A small contrastive audio-text model, trained from scratch.
Model: encoder arch tc_resnet, encoder norm batchnorm, encoder activation gelu, encoder widths [96, 112, 144], text encoder width 192, text encoder layers 6, text encoder norm layernorm, text encoder activation gelu.
Training: muon at rate 0.0072, 12100 steps, batches of 256.
Data: trained on telephone keypad tones over noise or synthetic speech, 39062 training examples, 79.3 epochs.
Rows from block 11 of the audio encoder of a small contrastive audio-text model, named by matrix and row number. Rows with one number belong to one channel. Each number is 128 + 32 x the weight over its row's rms, rounded and kept within 0 to 255. All counts start at 0.
After each channel's rows are labels from the 100 clips, of 14848, where the channel reaches its highest value: "top examples" is what is common among them; "peak on" is the class under the peak. Only what is clearly more common there than usual is listed. The data: telephone keypad tones over noise or synthetic speech.
# convs0: first width-7 conv (encoder.blocks.11.convs.0.weight, 112x112x7, each kernel summed), inputs 56-111
# convs1: second width-7 conv (encoder.blocks.11.convs.1.weight, 112x112x7, transposed, each kernel summed), outputs 56-111

convs0.23 [137 157 114  68 103 116 206  98 116 161 149  94 173 136 137 101 118  87 141 163  99 125 156 160 172  89 131  93 182 189  89 139  64 129  76 152  94 136 114 118 108  98 100 100 129 189 140  89 187 152 150 160 120 107 130  98]
convs1.23 [169 126 127 136 126 104 108 165 125  84 134 106 137  88 115 134 127  71 103 106 146  93  70  93 152 136 116 137 165  66  60 164  92 158 127 224 175 123 107 159 126 153 103 134 131 112 124 162  87 139  98 104  26 142 131 112]
top examples: key "C"; last key: C; first key: C; number of keys: 1
peak on: key "C"

convs0.42 [ 94 124 105 132 119  78 108 101  71 138 176  48 121 104 182  95 164  95  98  97 188 118 158 147 126  78 165 177  51 143 104  94 164 136 152 165 112 130 158 166 110 159 152 129 127 101 125  76  79 155  91 124 101 128 132 139]
convs1.42 [ 61 128 149 107 152  96 151 164  72  86 108 169 119 184 131 124 139  88 111 103 130 110  92 125 121 115 113  64 101  99 152 130 123  70 120 117 142  96 116  99 148 134  94  78 164 129  99  90  72 119 121  95  92 131 115 140]
top examples: key "5"; last key: 5; first key: 5; number of keys: 1
peak on: key "5"

convs0.4 [138  72 112  68 117 172 144  87  89 152  73 170 136 108 163 124 140 116 185 186 102 115  93 105 151 166 178  98 109 163 110 209 146 136 133  90  87 204 137 155 182 190  91  98 145 134 109  95 128 117 139 120 182 128 159 178]
convs1.4 [167 165  76 168 125 113 141  67 174 122 201  60 167 123 116 123 104 122  96 161 102 137  89 148  89 101 119  85  85 147 123 104 145  87 108 153 127  70 113 113 121  70 159 146 115  88 144 146 117 136 172  86 113  95 177 115]
top examples: key "1"; first key: 1; last key: 1; number of keys: 1
peak on: key "1"

convs0.45 [255 134 116 151 118 118 173  81 167 136 166 106 186 127 120 168 160 122 133 101  93 124 115 158 116 104 162 125 124 106 105 102 118 115 118 110 167 135 122 147 128 122 159 161 134 130 115  88 149 114 111  98  88 136  93 112]
convs1.45 [172 132 123 130 173 100  97 148 107 140 127  56 214 115 138 161 130  97 153  77 135 129 120  95 119 141  85 140 104 177  84 133 139 123 154 161 108 138 132 108 179 153 151 143 173 122  83 138 165 120 139 129 144 119 100 106]
top examples: key "7"; last key: 7; number of keys: 1; first key: 7
peak on: key "7"

convs0.66 [182 119  84  74 136 123 105 119  91 103 210  82 148  99  96 134  80 111  87 170 128 132 142 120 137 102 122 106 165  89 142 109 124 185 161  67 249 115 131 142 148 126  94 118  93 141 133 180  87 161  86 136  79 120  91 162]
convs1.66 [134 105 108 132  84 147 123 181 100 142 143 106  74 136 109 164  75  99 112 146  78 165  97 143 155 132 141  84 106 202 100 143  98  87 141  68 209  92 165 122 205 155  77  74 119 135 133 145 138 116 113 105 147 113 129 161]
top examples: key "8"; first key: 8; last key: 8
peak on: key "8"; key "0"

convs0.40 [119 137 126 124 145 103 181 150 136 152 113 144 166 144 115 151  96 181 145 127 188 187 152 116 121 120 139 100 126 117 134 130 146 156 152 114 187 109 159  49 152  74 128 138 114 133 141 163 151 128 106 156 184 113 154 204]
convs1.40 [107 129 116 166 136 123 135 142 128 133  93 132  74 160 166 112 130 106 184 131 114 156 169 108 130 144 125  81 123 152 102 173 151  66 136 116 135 120  53 125  96 113 114 110 117 178 164 181 119 119 111 167 130 132  90 111]
top examples: key "8"; first key: 8; number of keys: 1; last key: 8
peak on: key "8"

convs0.99 [ 85 175 131 106 112  96 136 160 157 152  52 114 170 149 112 205  87 122 126 125 132 125 147 158 145 188  79 200 124 117 164 102 124 102 131  82  81  89 136 118 105 141 115  88  91 174  90 148 108 102 164 111 127 136 135 131]
convs1.99 [188  88 152 117 132  58 144 149 117 163 107 175 153 117  63 117 102  54 138 111 128 142 195 100 125 148  59 141  63 100 158 115 149 121 129 215 101  80 149 118 107 136 140 145 121 170 150 110 113 139 155 137 203 117 124  73]
top examples: key "C"; last key: C; first key: C; number of keys: 1
peak on: key "C"

convs0.88 [133 174 129 113 125 136  93 168 148 118  77 123 146  72 175 104 181 156 136 137 148 122 152 135 113 182 142 111 156 168 145 116 133 121 111 106 142 102 122 127 121 129 159 159 181  98 131 150 147 115 137 155  69 114 107 111]
convs1.88 [138 103 120 136 135 177 155 131 129 119 162 145 193 130 159 135 178 123 108 111 158 131 138 139 121  88 158  93 101 150 191 154 140 106 117 107  69 145 124 147 135 118 194 204 197  96 174 180 159 123 114 139 116 120 121 158]
top examples: key "9"; first key: 9; last key: 9
peak on: key "9"

convs0.61 [120 123 154 114 100 118 104 163 172 106 166 144 162 161 154 121  80 136 182 146 195  92 147  79 112 160 149 171 139  99 145  56 146 117 127 161 173 105 135 139 104 185 145 150 116 115 123 112 126 149 110 162 114 164 137  98]
convs1.61 [136 136 177 104 141 120 154 134  89 108 161 120 120 176 133 154 102 136  68 127 157 143 151  76 151  97 118 182 105  64 177  59 101 177 171 141 163 163 114 138  96 161 122 150 126 132 138  89 134 136 172 104 169 176 147 145]
top examples: key "5"; last key: 5; first key: 5; number of keys: 1
peak on: key "5"

convs0.27 [ 90 161 122 140 135 113 144 133 135 121 107 145 115 140 128  74 166 159 132 107  65 106 139 136 154 137 134  59 151 109 136 126 165 133 115 113  67 118  87 162 200  92 121  93  64 131 126 118 117 124 134 157 150 158  86 188]
convs1.27 [116 105 142 170 155 153 142 109 139 118 154 139 155 186 103  69 112  46 103  95 122  98 114  53 125 179 149  93 104  91 166 118 144 117 127 132  97  89 150 111  69 120 135 105  55 130  96 148 102  89 146  71 157 161 157  96]
top examples: key "1"; first key: 1; last key: 1; number of keys: 1
peak on: key "1"

convs0.11 [151  91 123 119 122 162 152 117 148  19 120 116 125 152 135 108 219 136 111 136  29 132 117  84 123 129 130 145 162 133 124  95 102  90  71 108  99 115  86 134 137 111 100 195 106 117 108 135 125 112  79 183 136 114 120  87]
convs1.11 [154  98 101 214 132 133 113 124 114 144 142  73 150 204 113 143 145 103 150 150 104 121  96 162 155  93  78 142 133 131 183 141 163 125 114 130 135 126  68 113 126 106 155 153 138 118  80 122  76 118 169  26 137 112 145 100]
top examples: key "C"; number of keys: 1; last key: C; first key: C
peak on: key "C"; key "9"

convs0.78 [153 164 120 129 195  96  83 144 114 158 118 150 109  65 141 160 152 143 159 146 129  94  97 119  99 158 134  95  86 174 154  79 166 104  96 108 108 133  47 128 135 108  97 129 141 121 144  69  75 131  99 138 152 143 101  93]
convs1.78 [116 109 125 170 127 153 117 145 122 154 108 134 135  45 174 107 200 124 127 120  87 163 113 153 156 116  70  55  63 125 120 127  94 109 195 115  93 182 103 153 192 119 152 171 158 136  96 105 175 102 139  93 116 141 111 108]
top examples: key "9"; first key: 9; last key: 9
peak on: key "9"

convs0.17 [175 156 158 183 116 104 113 130 135 134 116 117  95  86 104  85 152 126 121  89 124 119 137  81 116 138 115  37 154 156 123 115 180 128 143 159 182 137  85 134 153 111 122  92 151 138 157  37  99 165 121 165 114 106 203 100]
convs1.17 [106 121 124 123 140  89 174 143 160  75 164 201 146 143 134  44 177 123 114  81 151 103 130 160 140 158 157  57 153 116 142 137  68 104 146 144 138 137 152 154 138 120 126 112  86 149 105  85  15 117  94  98 155 131 140 139]
top examples: key "5"; number of keys: 1; last key: 5; first key: 5
peak on: key "5"

convs0.103 [123 100  76 117 137 194  30 155 142  99  70 151 106 185  80  86 139 152 155 179 165 150 126 129  95 180 179 177 183  88 145  85 143  90 137 109 172 148 164 141 101 134 147 134 149 137  89 137 162  89 186 107 162 148 167 148]
convs1.103 [ 81 127 135  89 125 188 130  80 132 138 102 142 110 142  68 111 118 166 148 154 114 166 125 144 105  83 127 212 120 179 216  78  91 179  91 126  99  70 146  58 118 154 153  90 164 131 154 152 106 132 132 136 107 112  90 191]
top examples: key "D"; number of keys: 1; first key: D; last key: D
peak on: key "D"

convs0.6 [108 120  91  91 111 169 121 125 108 120 167 183 142 115 128 109 198 114 117 142 156  58  80 141 118  94 121 141 122 121  89 115 139  70 180 121 169 104 110 100 156 159 125 111 102 117 126 144 114 181 103 166  56 133 178  89]
convs1.6 [ 61  83 133 164 119 160  86 201 126 107 202 117  75 105  95 162 119 138  95  90 197 192 136  97 205  85 122 135 132 124 171 131 156 121 122  57 147 151 106 107 142 136 188  73 160 150 171 128 137 135 147 124 133 165  97 130]
top examples: key "5"; number of keys: 1; last key: 5; first key: 5
peak on: key "5"; key "B"

convs0.68 [ 70 107 138 109  99 131 101 152  79 101 117 120 114 123 161  57 123 115 135 119  94 144 125 123 112 120 110 128 151 132 192  88 131 149 143 106 121  81 141 130 110 127  52 103 106 151 162 100 156 131 119  55  95 118  84  81]
convs1.68 [121 102 161 131 130 113 151 135 200 120  76 152 145 134 147 106 122 150 115 122 151 136 153 122  94 154 130 185 120 158 116  97 153 121 129  51 104 186 126 140 102 169 109 162 113 160 113 156 112 121  61 138 169 131 177 189]
top examples: key "1"; last key: 1; first key: 1; number of keys: 1
peak on: key "1"

convs0.62 [112 104 231 129 144 117 183 178 142 136 160 192  96 132 149 165 125 140 130 140 131 171 122 104 119 157 110 116 153 162 116 110 136 151 126 176  91 137 104 125 163 152 106 152 109  98 160 164 144 119 133 134 157 125 135 166]
convs1.62 [ 72  94 126 133 124 145 118 108 151 130 151  78 105 144 165  81  98 154 150 135 117  82 179 142  87 115  91 126 118 102  65 160 157 112 178 126 125 158 100  91  91 140  81 167 177 156 106 137 189 140 156 171  84 181 125 110]
top examples: number of keys: 1; key "C"; last key: C; first key: C
peak on: key "C"

convs0.77 [151  71 104  49  95 138 135 166 152 123 144  93  93  92 100 114  94 131  91 115 153 116 219 132 140 109 144 153 184 121 146 133 143 163 140  95 195 139 128 117  79 182 117  66  79 125 160 154 122 119 126 101 118 144 155 140]
convs1.77 [ 90  95  92 158 155 150  78  96 136  81 157  91 127 100 123 151  94  90 133 142 130 149 126 121 191 106 181 115 156 153 130  74 115 150 220  81 162 145 158 132 181 124 125  71 111  85 141 153 141 167 129 107 180 139 132 150]
top examples: key "5"; number of keys: 1; first key: 5; last key: 5
peak on: key "5"; key "8"

convs0.10 [124 120 117 111  71  93 120 159 122 150 162  87 123  53  57 146  50 174 135 118 149 166 141 119 152 155 134  68 161 118 158 100 168 173 161 134 194 130 118 114  84 166 136 112 137 157 152 144  92 133 120 162 155 103  93 115]
convs1.10 [122 142 190  86 133 124  73 137 142  56 143 121  86 121 121 113  63 138 156 132 170  97  92 105 114 114 191  77 132 147 133 162 100 116 152 125 181 148 111 159  91 166 120  81 137 114 122 186 162 126 119 133 188 127 137 169]
top examples: number of keys: 1; key "8"; last key: 8; first key: 8
peak on: key "8"

convs0.86 [ 96 122 148 174 108 163  50 145  94 123 106 106 113 116 148  80 170 190 142 112  98  60 123  81 113 108 118 121 142 118 147 120 137  91 157 166 131 139 118 127 132 102 141 133 130 167 125  85 135 129  84  85  79 171 183 148]
convs1.86 [ 94  72 117 139 184 143  95 130 131 103 168 113 151 149 180 132 125 136  95  97 128 114 125  60 120 175 102  84 118  97  67 111 129 132 113  97 137 104 144  79  66 148 142 110 115 133 120  94 132 190  94 101 162  98 147 112]
top examples: key "A"; number of keys: 1; number of keys: 2; first key: A
peak on: key "A"; key "3"

convs0.79 [131 202  89 166 147 127 110 110 130 114 136 138 104 120 134 129 165 131 146  95 195 105  96 127 118 126  96 141 185 147 116 162 101 164 115 167 130 138 187 105 113 121  99  81 150 166 160 110 252 157 136 141 139 150 193 165]
convs1.79 [ 68 102 128 114 140 111 130 160 127 112 131  85 103 162  93 123 154 155 110  86  92 115 116 100  95 112 185  90 111  99  90 134  93 142  83  90 107 102 168 137 110 168 148  77 124 126 140  95  89 108  79  80 107 124 128 103]
top examples: number of keys: 1; key "6"; first key: 6; last key: 6
peak on: key "6"